config.toml
encoder_arch = "quartznet"
encoder_activation = "silu"
text_encoder_norm_position = "pre"
Rows from block 4 of the text encoder, named by matrix and row number. Rows with one number belong to one neuron. Each number is 500 + 40 x the weight over its row's rms, rounded and kept within 0 to 999. All counts start at 0. Numbers have three digits each. After the name is the row's rms in percent of the matrix's.
# gate: MLP gate (text_encoder.blocks.4.mlp.gate.weight, 336x128), inputs 0-127
# fc1: MLP up (text_encoder.blocks.4.mlp.fc1.weight, 336x128), inputs 0-127
# fc2: MLP down (text_encoder.blocks.4.mlp.fc2.weight, 128x336, transposed), outputs 0-127
gate.302 111:524496583559509517513497477526543552522509477499453433530477573432439478456488506490495572518495572527485414509514445506480552557457514420497537517504514485513497502471561462527484557480460517462512504493552549497577510462521465605486546491487456423556438465512455483542533481500529569481523514478544523527509525471479581490532443509535437584550425513464537529496530507561460535532550
fc1.302 116:490476526490500545479499426519477542476478495493552487501461539455486441531454530512486450464493542557507470517467507464492583480449528513495463593496501467450493499487513455556375482501463512485497551452546513463551570466488498534417504462498514477507503488515463448496432522490592520483488449450545525587520538516501528490453413492422474501535437462527502410484452471507489549555595
fc2.302 116:538470498514461467496490509505548526531506510461390475501529527545538541440517515499486526525463493529466553554537512470515468474453455521492496475489452474476540460567453476462598547474545521531567442647497495584413416470547520505498508516467435499482467506414529510478546518527497497549490533531511511447563485499512473498525531475538521476479559555545521543564496505486503466415444
gate.303 124:507506463487498569509518570485432533514551495533475456562477489526518397481565496513551492489456450493555496447563499469513410519640473489555481538499477487531498497525515437490475543472507586506439496549538506443461558479503513488517489517561532520498512485469576446530565480477484443515573482467469520552519445486496545448530596488446505514504447481510502437532539526532556536502514
fc1.303 128:484508534492512429465465438507559471493463495462501550443553494517482578558444494491450475483529529510464508563435480539487583478356532528426521462519524540417481469483455559514527477531501417501537494485448487565561442489523495474470531497472460473500501523536466558469458546512532528506448501552517475437520552494503469563460422487557502476493538503491501556489430458442472464485486
fc2.303 101:452571522494496537510482520530482555511507483547493391534492437465502380516569506502519486473451482519499458399516505495552436526584492470490528507543515495518544469547508517453524560455501526454493494531508518449438575473504449525505491500515486537443506455544522459550476480463462506536585472479473520553458496568428570500529606485479498497614503480520478479504543491535509493513542
gate.304 104:541494548512495520496485467547508481509488447552475466458472584443531452423498467527460561513525506448570517501479529440471483513483520498553424526460590542525514512530471507521556549511497440504556487545497445542469561507506504551467517497568474559465422469585493459490509506479499464546490461403466588521544445400530434521539571509518494452536515484487478534477501535514455529476541
fc1.304 094:474500521442573516511521424498529518513540547468518523461612447477440504516502555552573445436475492565469499548534495519477493502485506453505525494507397517493481474522554477459520524543468469448421538473493468520522504495461490438524524495385524430478520545540508534464506524526492423489534524471496435525513501588541523476470439515437497562555435593526507498483477541520486480472466
fc2.304 097:451477558556459599481464553494486493445481499477514475527520543463564503462458481479505485488491464480496490573372506456515458518422456484468537512496478415522454440463495572531538494550499466490489527456420493438477584552450561501521456499455535435541411457528490503521469510525478459516502506536523503521485489455470608506535490505448496483487500471541503531506458539476502531512401
gate.305 103:459412564549517473470483418505457476499512497477472482466433518503492481473507468609460530515474537466491435567536523489528482565490534479519433493470469523465538459472456470540556555477433448506548558540575470459440448518531556482494537488482425438540486525513507441482470530456556567510496550519444474495471509501566501491447514406553491519501519538473552515525484460474566491570487
fc1.305 082:489433484511436520567552450495423474448494519489530439466508530535497497489547443544448501543497474420497504463446516527524485523488526504571482504493441569513487538503347453476533619482442493533483567508504454454518494537489558443519441496519484433570478529504534503612478453514478537526479479512503495484540537500499454471473498443500504460522516486423486481545498560508502527479495
fc2.305 100:529511548481547424495492531465518524520520471489459509505438473507503493526525539499501502470528463481540490524468436494507516503454538519593534471493454490472434467485496530552469440557565513517502444554432462502534478458455514509517446535504464523414549574461518471464458509469455507502499575563517505472464416558484476404601483499527545521417574467431504550423446538536481522469505
gate.306 101:518500448476498429443431466623553556526491621530517549516459569535528481477549513549524557470452509429509415526515481456488533537465532485453473450490466489510493566446563480488464506498484488523543509551486475417444489489498499463502535487504508497476500501452488526510494493492478520452501478527427470426514498405554478450517459493514485514440452416441512546522516477534500469451554
fc1.306 094:534457438566530445482476448557543535437508516516487538559456579556513525489575514486507484523458461495484439516536555525494507506490526530463482466494510539559491514413501477437520519527442529539500564547524438471439524467521494527498553492514529467454488532492431515468475606513429463453494489555401454499499499489574528388517473552498485514447491472452542499487533531514536500458568
fc2.306 106:458467485467545495496535446480458520534531460544517467476528484557473427541472493540447485483477482525470532465485392496510507466506532481466537537499584494547498528547479529546473483375457537451433471505538420538534499457466505465502479576490492518487451540505546501589516493522493531459553477494570549539472544505446490499484430416492503447482478540529544447485441586483465584481510
gate.307 130:480502548560494548543468467536488458453546545498369450502495513467477438499450491458538559426485450580536499454479518459491437459542453552490505502414468550506529437480523511487441474471424503458484511500510479498453537464480477512520486525502508540511554506523583423530444525469456567504486410543498485535522456490478547456556515447527486456499473508471550464513537542490491596523532
fc1.307 118:495518496485461539484466453565538450448530506536439510565515481507531503511492516488548553517442501577541458435557544485532404501510519552491497476457487557537529496525447509432418439461430522485477473518568504506473529519495517504564510513513482533533547506484479405537537473435429526489467476469399498507501460525498624485556577513497491419434488515469486491528455520510466532494503
fc2.307 110:543497505536526493511537483562419490529473517535531483479524547475529593496542511478496475512543446549550523574461518450559513568507479507511488466574430523434495514489525507644557537542486540490532558477464539476487505435494528495565418461543495504464483490420478533510539555490523528522485520498522499496498474516468479479459411434471405501504594492493471455460506513489515436478456
gate.308 082:567468493571521496468481461495555495484458505470521492435521586467463472560555544546447567550483468480540483487483509493539569508444506413553503537516517529486560515481438543501495496543504497491480441529515530446478539555517489397441463492485475512479495547497450525559474530415545468431498540493447474530450493432562507526495528536512447510506486489544571476580496537570541465558446
fc1.308 090:455576490450536447513474501486539470568535531529473430501385524516506483557517427592443478590451561503486500519527485501518560545498530459480474517457489545518466533518568530497561473522544530545494520429540470522425501557441502466471499459377459480450502470467491529505482484500547451494497480480533524514528501509461431504542460541487445457465474558477517457512489498532554443523455
fc2.308 088:531450544532509433444509485507459481471443430512501492452510441466470488537500520437498556497469422478546488467418495490496567461469440426475500473469539556501481455484549478522510534484515526498538511460561511507553516484589446573529507560597405445435539477529537417514470472539585530451534515534536498444491451475490487523460446505527549489482508497450470543468519545483494504484450
gate.309 111:540457514428558429522468526498461504495468556485525512474489551453521467526446506518504549515536548469445455478529445438562554525423453521512474445448525503547500609590524507452530516498573540480566504506525492541543542499497420469479477488479487470481501493495476502478512482537507482513464451446415473464487437488491480504482499517497457534397556511552483500545496380545467481541555
fc1.309 096:486435578444518450530543601506443532472485497492513520519469531498481483546479516497498535426527510553481476494502463462466548544491514563470530464465524477479490520533544523507534510490498551432542457454518536523456571429514448524441465546450478435460478491498455491513610544529476514506494471545421471500484546434445514475534596502553504452432494491442501425517443470450505491535425
fc2.309 105:556476512514470497567541563428513497521471499447479502489507543486456496569519503519530522432496557525532501490490566536560533454459508459473520484525551485536474511457501540516488559482519497551448477465450480552539522497528525475492503556529573591447441489575469571475507528554470477466520448524497467574464565443537527500484435550533495541481464443505440468493445482392520591451550
gate.310 119:490523510451484566527399527494493542497458531486532462482496516497511409531442483407555509422499526505524440550445501488551516456437447539522465489511462536417513440449430492523508553515517577451552514455479506452469397554474523450522487551501512504521517537535503549484449513474549533493436505525523512493484523538541505481529511441575487520479471527537567398509470472530497524556526
fc1.310 110:518504504556493438490571524482515477502547477471510547514470528467498608481551516565456488593530504459513536432523528483450467492580552476473495548485528448548463526564514550481490441503538390565483491580550506533488538473566482562455508428491483466492545499524475450544531483514457461503515534491487479527495477451488470503487502567412504459503508512430483590496506517503524529428432
fc2.310 120:514510463514453549532520469452428578513531476490514443533481535479493477403537479460504532472558534494453469479449555535465495471441480459503455492494440529456548497405546505505426505531520493496560617525507552508449498557493545438495558521455494539545528601439455538476447505472498541535511538507488470511481462528525505516513506518459603507480494450506560587516490491522513458560479
gate.311 101:447510476550450503553550462471527457555503489473526410501531414519514484498535513549498467558442504534457495456505553514516522508454550502531497497409567538491539554541487449571510545471548511454424562486501469529517595560514495472476431486538520498488479550472526470473508494487584536494510505482460446459551429497508492467557549541542462558509501506513468466426505394521488502431531
fc1.311 099:449541497536445497537532534511521405561496462447552433529522436551578519484512498570560435573442517512499473458495493491487497515433502542497503457419559547462510534542477456557523544508499539465429545535491477524475532553515521472474450487508471495467488525512532484447497500519574575489483476453479446429539448489518527467559578508510460545573515481519476467466517407527509539444513
fc2.311 107:437542540426506483514542455471445569490481470520445506523562467559495513586473515529457516470512499439541525479509489504424487440488467444460515476461494495491480524505566563523456504551551474479536511490524498544499448479433535548527492475516390498543463511429500515537423490537460495588533523485527434476481569540487519517508502499565501479530509406495525493501612478535458578457501
gate.312 091:490505534415449538520493510464517482496540466480454557481515504450479580537473501518540594464467543526506510452485415464535519506485484421477451484449565562534459525504478422462533399454510550564530560556518452508482529523554507483518494546529454542466517514513514490549442460451436484520538407456526505554455504523512521495497535496454500469537505477524554506472525498564594567542521
fc1.312 096:494515501450521535491583572523536486515545517490449506513424462539527471529453474515503496477511502547506452500446499525516551505517553549504564600528424492538494502477470534474459478456471495500468440529525522531486464495422511569535523516559454525463565516544482529503501458475440513566487492438435497515407423509528503573497538492464541395516496470561544572470447443552504442477530
fc2.312 103:480505473588432442441436500522512528473471543497504495557459420444534521514525492495466524556530472573445555474470487443484506489549485385474526445473539512522484513522474495536517459488549510560379482492539475536491507491465513420538494514480476497485459425465546465530524472526515517568490492461462386493536520475523482379493473572508494524554481456483481491520515500471470543490530
gate.313 127:449537512462529447441475583548524522527459522413438465514561535509545457515493478547455529546535507474438495482501474545520528562527501467589417477516487525504441533460455488608517432522473523490485538411537453478482505498576460483503495493479489492513468511474521462485464495507518526505522578522557552566537473470459525530425443542514503491475514524515437505497546507441425474449578
fc1.313 135:461491446471531512473535509480535555540555562458406496511516510523514515545532508470501548535524439522508536562495509566512486545481515440409554547535548445485590523529450497538553534488575545515519517503502420451490459528462545504498465592499443499525473496442501515584491490504504521457494572519545522556554557462465478416564549463555490490458493487407498481512498494496473478448480
fc2.313 131:440511519480500462485509491527498512431483420492514534522529526496509466521480460545534528494517545446510484498535452445490551485510505485612462440445454581489487465514500533460498470472410520476419445538489551490534560483490458505534559421480539457520442538574569424506505571499435596518510490549477505501530403513465536483494455566509483541510512502554518558513519518488453565478521
gate.314 109:483497524491477418470477580542545524502518499546473469539508458552423556498508475423439494504550506493463426506560495543510514565455528542475484535533536518524450507417459430490496437456516559545491484568493479486467545496518515455462498513466486516596421496518510536483525476524541510457427433441475515446501472475564536528516522554507487518449432488484510463467410530535593542517512
fc1.314 096:461447467472519458533428521498528490529547481519558513463469520438566536520476487495510517469523485471456465511569464497471478500505552498456488568561464541522509532588467516429502490497473528460474524444510495513451490517504554420463520467477517526532472595498579522568543538495537533438389518538497533435458486494516521470444518599518571528440471468467445569539457515506579494506494
fc2.314 101:537489514546525519496470499445476542576507444470413460458563502497519507514428425626502572422408511492467515472439522523543511497431537468443483487452428537515457594495511536470560487481518463517413507451485480491523514488556513514491493484509482521517516454487421499529493534500477561501515412516502516471468439484433493512455442471514470511493502543531475467454546508433504478496543
gate.315 122:427489485533485518542529528509541556566503561512587464492480464461491473539510460514441517498460573480440486529581478471499521520486473603482516489492529488472462606468515592511413525552549479467505510479423456400597488416501482501500499519453460547536530455554479488497496545485501542505500515500534508470549510529495517450506526506467474517502491432446487442476477563442533558501495
fc1.315 146:521459476568538524544459496491528409430536488480501498501567544505575450479496486505525515541482513528573535490445464566558447497492518487525438542535527420463464470487490489526511578484464477478557557493452523579496461453405467462520534601482471503541548510461503468527479499463522422495610493488462474514466503500505495492510592548464486515516511508562450516486467464506449495465569
fc2.315 139:481561548485459462519503473526480599473505457523500423524482513506429538515447505569469537477443551523507453488551499506508556535438477465487589513501535465505562530449489493445546477505512468483457449439548469520522470510575494495471520481484493573509544406546480498481496512533420492506401460484510421486493486509545447497497445456503543485434435545466513438505539478390492478496492
gate.316 066:543451453466517552486528508516505455470531569474539502484501475477525509451434483555501528449509495511505495529514506468560515501472447510524507500421506515458527458529476505524536454401446413504529419519441539554448550446501398547489527509517531482476458449484549558527508534481412440426419471508445519532529510442565520530523538479553476536438543470467497453525514586531521459482521
fc1.316 071:490462525505573524524434531434487538548524554552574471552539583550519457462443538579545536463466502512507455532479460501509444458533524534507523543489505502449507508510503524558533572469480469472519508503486396444442467496505458433525544534495575541444468434467530536499480493497509479440560550528487461566558488539521473428462467513506560506534519490454500491401527495505473550447511
fc2.316 076:521465488522528486442492503590528526540530519440443482546440489443511560508566459482569547497525499519510499504536622462467517501499572496491407507464511516495561497456509547448516466467519567525537501468543533471505457489492514494474417517511516465458540448528479503500551502535523520409410519498491526507497543469555468569462552531542476515539519468600481436536560513507475588513480
gate.317 039:444470534472488499476487517538495492500536521466509477419541511441536388499443458522509560515521554443568412456455508414546523462443491447524536483497514529535503470541469493499438474465487509546516450444473431454507521518509509453506542519536489433472503554544592532500502565470564440448519471512481535524419482481512541546587537487498467504447495507551515564502490496493577432500499
fc1.317 042:464535516516501516562545450562529460460544537431367498493407575502515537531465488473453485480518444537470480500535534538601491475465512497470475504497522488499442486440546507502452515520491511464560521523465514457525522528504522489506441518493550438485507484542553477498476543507487499429529504559518494563421446468442501426477428544479510513485462545557393490449577500509490507519551
fc2.317 042:544504506512479484497493505512461493545476525472452540509535414523441471436556516521575486548475549458516483517460517519516476530530517463530550517443475498496546523494544550435481580485479478486512479535515569482486424552509518493584357506538502532472460485609512451496497545523460410468491471536481476469489429462580543507518485489527501471539420478530484506574476463499450449456457